python train.py --model="image classifier" --dataset="small renderings of single solids in any pose" --train_examples=395000 --image_size=24 --crop_scale_min=0.8 --horizontal_flip=false --rotation_deg=5 --targets=["finish"] --num_classes=3 --arch="vit" --norm="layernorm_no_bias" --norm_position="pre" --activation="gelu_tanh" --mlp_ratio=3 --head_dim=48 --fused_qkv=true --bias="none" --qk_norm=false --layer_scale_init=1.0 --parallel_block=false --inner_norm=false --moe="top_k" --num_experts=32 --moe_every=2 --expert_mlp_ratio=0.25 --experts_per_token=2 --shared_expert=false --patch_size=[4, 4] --conv_stem=false --layers=6 --width=256 --positions="rope" --pooling="class_token" --loss="cross_entropy" --residual_init="none" --optimizer="adam_atan2" --lr=0.0022 --beta1=0.9 --beta2=0.999 --steps=31000 --batch_size=384 --epochs=30.1 --lr_schedule="cosine" --final_lr_fraction=0.05 --warmup_steps=6200 --weight_decay=0.04
Rows from block 2, named by matrix and row number. Rows with one number belong to one attention dimension. Each number is 500 + 50 x the weight over its row's rms, rounded and kept within 0 to 999. All counts start at 0. Numbers have three digits each. After the name is the row's rms in percent of the matrix's.
# q: attention query, key and value (stacked) (model.blocks.2.attn.qkv.weight, 720x256, the q third), inputs 86-171
# k: attention query, key and value (stacked) (model.blocks.2.attn.qkv.weight, 720x256, the k third), inputs 86-171
q.47 084:532454477409515508428490501503524421482502529406517501458510543529537503568520454588556503498494491470462459558472484522422421494477548527454548463450483416407510556360527430458416442459472526468487497576467450550481506477327438400495481477489554547526514521
q.48 103:502522462433488528483527562581523528491479492623483513580465525613527488540517494548470465514515658495535456494521476452454463428463487512477537497494470459489464476499484525506448581523430573581471534486432586500498399563436510663447587483576516517468563504
q.49 104:494446492480546464501604469465480440487492555460560494496510453455519414430427550487544515411520446581590374639537482505475488520453519493503447496511606467380523532539562499512569561519494471509513520586440478478518578587431496429479476497451525475580436447
q.50 109:410423456464446492487591522529564530520536463584631527455543406432515456492461582497586480442388577503612456542520411471509429537479457414524515591516487576530496447505528618445502567456516456477525559488391556526522470553558528430567412491389443507463472498
q.51 093:509457468521566477459575483459438470632541500587430509443495601476483452561404528394545517443463553571501498487514475568477428481453518497483448568444510502466507419545549506546472544486532525517440443538525563423447472524519464597481444500507539441544512467
q.52 088:563518435508510562544432382414454447500495545460439489512508492471443485542475539499385498498498494442499531510469480482528519498453354412532497453560537563471419433475583469436512502415538444464483434495493490541417471479519529465586514529316505476569475521
q.53 102:457543469480500527493451515507509475517573616490478498511562482485545462470525392554535370535672497516561488555513501509502540471502420473495546428447586531419460496434438416567552494442556506496426448594481466494441509501469508524440449535542482542505487536
q.54 096:540570410508538575591481386437530455511483547496389454504601512514567506485489505501390516522564485457463588559449468510478551430403428485508519483527485500449450444450488446472516425472515479459474474470566516557470493521577521520502517460460388519593506491
q.55 140:504509512456550535479503514610454419517559580502532470422585476481496451505604445625514443542591483508564594497493522428428499406477497521525631461469491525393497463486460566533488495504534498458420493551488511465501494547541523464486471499496537549603493472
q.56 137:473466501502422455411552487366551482488475412514465527520436517461490568466457526477495580426401496540472496541484493571517437572573596508461479581503520517516589545537532451447509535531429464483601579567491474471530501500465462546508470497520491469399502439
q.57 113:477470588500496448497504480460588534450500508482557506468543509517557492508502599450441589474443425546486436553456440554515526472450538475503430516545471443611646568447545525513547482444533494531530588529472482568599497545459402549488526491441410459461457577
q.58 085:474484435499518491480464489467448450529538487493457482536467442467444410504463409487548404488529531457549447500477498448511456474558380446504533473456556498431420531525496433493470520459577438475413416515454426450382478427436524454494493495437502524471445511
q.59 145:503534431494412535485478418448459411481519514521432500568499456499517551481437437541506449464569601505462551527488520479480488523555491514473547524488568563348445466561513407441484533545407475476574444527516495459442608535521568453483465532542519492512498378
q.60 090:533542498509453516632507470435491489543511525535407504549502425536516409537415416430421494455542460497529500514562442495595477439466474461515488509433356494454388497505524511416518541506529420519480486444473502453480409491497496540536573508502482506526502510
q.61 090:545457575666546376464518490538560556459460510524471575519475489590489598407534516488393513518552540499365523514353606501425495435538485488514512485546488493525568531425464504564467509498467575479563477517484435619592526583440529502534556587612565503525544455
q.62 102:434468502527486491459502567512543536480472471574539539469530444490511429487449422503499415451527553540615455503539476496619491598475479409555564526492501558532448568454569544529546626481481442571521515511405483493452498521519569443454521585591501519367492543
q.63 098:554489526461482462507426538446514495461555546524540527475541450479561504413384520414434571524438485497476569470459509514513558562487470493528474430527538497592467518562535502508500542360507534406536440486481485418495524554500541392566509583514505453460532564
q.64 105:528522542494562530524507535630457465539528552455539485440596481476501430501584486520501525570572469506528561479473524439389477426444497496518583424536527459426492516527479577600566503463533540481448496531491541515474472602504516500458482474495531568625509546
q.65 113:491507496491471517447461514545530431494538500457455555441572485567527507491518420539599410539470462470517554526447567517387522542506564505533561473461511518379501471479464470483526511476479490509468495584514506472497532522582523461447502568530549520561509405
q.66 108:499509468497541545508511475598439401512542605506489462505596523553510478534564505595457437546620479512511598549480536444374526384412457513520607460531497498347476440453471473538505447508535513538415452518528543522467507547514508488480457491469539597615482466
q.67 110:475481472456591499526554557580474483588594506539537441451538496446541458463488429531512474527588538479585566527493467488576462490480469504441596525492428494517441493487432560532386525534561547496438519448477513429552368494488559458486432407556474578510541501
q.68 135:498589434445409533494484430403484440497495450492399477537461504449521598492461418541519502466519528484505549535533504532571452571539489478464540549456566553392457504565534399413504539532382471453564507502504476431410581525539562488502478527539494481504495443
q.69 133:443467506506430518488553548504562607498446403520506521496392482453489566463469551445582554452396481466502468503513464539557471663511573529509415555565544567576515510523536497476529562539438516529606562482484537543534487459460463560554453474604514459377556498
q.70 113:504415412561533424485554424465473461489566584578496484567534426543536384442415540496409435472619601542488486572374464457451468406509401501430580483577464491441440472440486485482452499467549494497474435569491460507536424517397517448499508484466460545525495443
q.71 140:506510546468558511493474554639462473498574609487535518419579507541491453529572457590524412574602443478532588495482549471435550390464489499539589411473509509459499466435452527594500468442568550509413471555501551519539461519506505517460469547468549569575494526
q.72 096:435531578491467512517537507546534522510451430455521459505415455449483547501558410513469514501599406512526497639559523531533452502475542502519550506554481485404504547495436524507561538529493526551482574523415440630449522530436452516568546383448583532527463546
q.73 101:519575506557592461545471442549522561496513407419489543474482491444502569434518545454560403501493481479514451471488485483511506618494443492454429510497599564564525557555523459509505566582531534542492491561577389475499567462580448491652406564467532452510593567
q.74 104:567519425476554593549531502511482477541527498526478470577443497481463479605505436448466518434477550443541504463563476532514467455478471551512490493465443495422425425490434577442473517511485420479484550447451581488520453410492586484494629406441521490513529475
q.75 098:432501477474463476422549490610443487421476433477510526512536382393502566483579550615523460519558490524491459549487505405470470562496552513553504547578458488386538516575533528517552582600452462518527517562467494584445595511494483509496538443510485520515464420
q.76 098:565516509474514493516524522582380536522479463509455476483473580541451526558467525480525540555473513476450523406530501466519462517440520492481476557483392425542470474507528564481426515643506544588484459372501518483447503540509527506510483470504546484591554490
q.77 091:452551488421412465434470407372504449451520550454482499543556454441585528524472503556511472468504555561506477576488457519540507442561422444477521482519519469455555544513514502441549509445466387464522555595397461515425582562536529550508513547363442500501403524
q.78 105:499428457531480516571466466524459541488536571503517518598524484592516459447392478462560359511567597554444539503461517476369501470552517539464518471491497534368397420449474472514458486571495493572527404476562526497559491503491564431406445535628518521518526399
q.79 093:495527462527476528552518455492519513525494461529428460474448577520476588520448544445458535537504434424458587549469506591558509533421481525475487488578557566572473451437528429433450516496510625507532491478533535508546449492499469596580469454481548466510584518
q.80 157:529539448508449492432470418483464424446520543463460513552524437544491474478481506580465415497592506528476509516466543460423502489532456518484572457512518509320479451510500439482562499476454449468498416597519475518453571518450536452504522540483522510586470395
k.47 086:498549494558562414490489521537494528544511566459502397573454577487507496514492435518562439462576524549533414551499485478517477530457427567436542523467488493500564525443547457398506549561436529521421424599494344488450469523453479520582437496485512574485527544
k.48 097:512498463540490506421446498498462440436478376451584495453577450433556512473537608532436571547519547544488506516454524472510512506563549494437569427470473489519517554690560554464438580482491512413530557547510466539529514502433535517573532438521469529546487500
k.49 099:494482466500413561489548482485475525451403529540443483569449432473446548457527458513509484394547425495530521462493499507489460462412524574528447494534521517403527462571412481498564552527487453573522513449552503523447531496532396637491472496586510515488515523
k.50 091:435469518482385455415431497480518498493556525416527458335565505417556506531486508509437468562434523478468463520424453503389571502527462388417507542483574427449600514655524514454531461397577465484477554507424441518503523519535540605549462540436448508494394497
k.51 089:510582518540469408410406497541465614508470471423476483414457507544491499492535491532567431514568518464517507421458515515549501521485427497478524371533374433519485631533531513519486573455487583521386457486523354551420420499426473443543505496512522554463564550
k.52 085:589580480574495467553402442491538481540477609544464544492540516580506438584425520421361502503559555494477417520504518518590556481496371433523484475473494481540464492476611444443545496450435537522515464509492564459468530563518510539435500501507496514513554437
k.53 105:500541442522502540548445457599498507516531552511495536429563507520525534502559482553575444537564488436560565652431568507423497539463411497530575477543557494435451411393486485475488471448625563447443444533468579536506519525449517524510468425450527566593507538
k.54 098:539529375465567651556397424458515527516475546425485495483596512452530471529569585528472485525457532479556488569524480478498515489456436479486497483505404495472469462527562492474529466523524442485485545466515530516465453508581539558490448455504440609602500425
k.55 133:485473516488528476480495492502491423521526527516492424437557500470491503501587408646519426569632479536496591510481554443432549449495511488532633472439471533390506501503487489498433475496615474463388416559536453466487524507481516478525499516512544517562459555
k.56 135:432496556507465424451546466500518490443479417506474488580474560501477617502421531447492592467408453526474475437513442594510460490542603493459470551513500535476553576580512454425476625527308537515590564551492488507563524440485469498511518429530472477397460436
k.57 115:444461544440563492548544462547531530435522569528548512552539511473529570547485563407464639492374460544512435498481398482495505512441551473481463569538560498569624542537501540423501539531611531515559588546427489499589520514510440532525502453460447462477448540
k.58 108:563551462613516481546418480618516495543499507548482553498500507579478514556443457424492479539525523426491483536474587518505518501523387488544522495509528475510433460445496467434483480436554582499419432492516604478535548503442501494511534415493532520508566504
k.59 134:523543476517489547458469470399508418503498437445478509463525486487510499462501510566516446456550537495459546526521537593506458516555496498501492458480496511361482495528553431545483524477243460484618456509492530506451522482500550473451466536546494555515502404
k.60 092:551475429548531450432497555489530525484416525518483558493478554523477609499529524535571485477430455419490425529522520461504496488454495574563473486517516623573532420335570465519537421554473493457550476606518415607494477482510558508484469636524517486455586465
k.61 100:453432468515542503557567508524533460562506446574544429542470479506508506494435484485564486436449488548564557488479429495452452495546498546433509578509451478494457443586465505398473546502484531563457496526491567393516416435468480508486508322633473485499499548
k.62 095:501515505474480515523460476553433396461547532518461489491507528511501512564485394544527416485569473461404567472492486430399515424478547555493477473433529491447468468533452469491398496427569552532493425461449467361519558404548548476460473535534523489441517608
k.63 094:498447454463377516470456484474462438491509592534461532410478404543514455473493554426486537451505453450460454585457468471543465465515542428484463528505490422471512453536511511567564529464451501493583493489401506526512488526583539557403402602414489473475487481
k.64 110:501458509472541542495521494467461477508512469516521482434543464463488454463651457576503477506603498521503553492494554453394509414460515463535597493492466479392500503556469532578454471528621465481384467528551481562506500465447517523521470516413530544574447598
k.65 112:478478486490475397468586521403519421540479541562457517485560528538504468541443458542508405551540492538497592504471563530404468499531509493513586506433452491408461500522500501492520576488488414467477414574490464489436471573516492451459436642560520546518494438
k.66 104:518497464466572561493487450447511459490484554501489461477569478471503433513607497640490430512605508523511536502527539481439551427424488484518614486466459538405480510515543466537499486471542441494435447528512430523443502503502470535505474538502516588581487538
k.67 110:510485456514559586518414468546457470549493457471513423449526524469530513456584443653580483572586526503510520530456532469457533457498502522484584482526429482467469499504472515480415398513661555477376546467517480475558478439472549549499535379536506624513504594
k.68 129:504580455492435556470435447476488452477468418404451475492512517455511572477473529568557462477516491480502537543548529580519463516544492496464469455469486536416455517520533445465477540528248511463604519470506526467459547496533552470445488469530481550508476400
k.69 130:456421541506466508454546542433499535476444412429508514537432533497480535437456584523524535450418468467468509457488485518525453550505617543473409535582497555542493546533533499565546542526390504553606556487464476546525466433514488539549470533544500548378516492
k.70 116:555495436578583555521424347543491492520524502524513487497528480538519482515528518492477518488544561505480502528432483526477532428499437523481562524570450462411490438513574479402453445463565523526461473538513508531568453457459479592508524393540487546544529532
k.71 134:506472513469540420483532528500518464559571606589486477446542516525501442479560413577502434555603498498517585536452560438472534465474477497558635483453519513455495498426484493547491459465671490457377415574484461488494485561438493488488457586475550515562510578
k.72 108:500475403504536514472575469497506450436587650531475421612503484509482548418450557505482478463487562508475545483492451458466518454500476491489485494485533563474496430460484478487521507488485461557533517547586547454569502450430551434467504448527473511471459441
k.73 096:497532507434441479526576487526503581451455516480536426544410428433499463486506449571506409517495450533574435462556471525473452431505475491485518456431435516387506476414393570412526476563555427509470506429532463495462493442521523480546585429449474482507493428
k.74 103:549540552480565462464564489490439575568475433548400500496455545486469477477510416410479521488547547542443430444575506514570502487496508542455486524491521482522480522501486428582488435605415528544494509572533495504430439595471506531426482571491533433509568457
k.75 109:486457498402497554500540410488492505456436461403518519508541449472477474542548572526514441452514460512474559449507487537461415468455521461495505434557472497439539538602521452499509566481473395481574519523528456554521506475502437533554439453422499540569421503
k.76 104:547534511456578526465473594473492489563452404486467496488432513503488425469517421519517494479564564530490457295596499453547514464500491506482509414428433432576456555553465536563463486561483484534449514397551393469386474503453484442447502529521516506501579563
k.77 087:524624541465469504541436384553520491459509541480488591485587525489540563609422530410488535509430531501497514540507461603458490539520479439454450433450577419482543503523459454394513550475413521441538525557461539472501580553486473519492504465438475456620485528
k.78 113:497468480544573584463528558442519460557562399537517509511487430540500447426522425586557433524608612489456509505468548503436523557525509552532511528485476495403485382520515514570501434480453447569550445496510532548474471436476551465467525566624502529486537466
k.79 098:523488451486497470506463512407562526515444521486467488546474578490517475450496585591506522472499540513540509507481482461593491446477527557449502480555427540533455555466597449470502505499443521560522531478454428488508429481533499585438420499588480628415550444
k.80 146:516545471530483489448494436499511440499518516535463521488528473565485459515473504484447456456597489522469545495500533563475491447508435492503550490490474485356496397525555438484494545477395472483528374559539540518479527526452471476490482491496511487566506442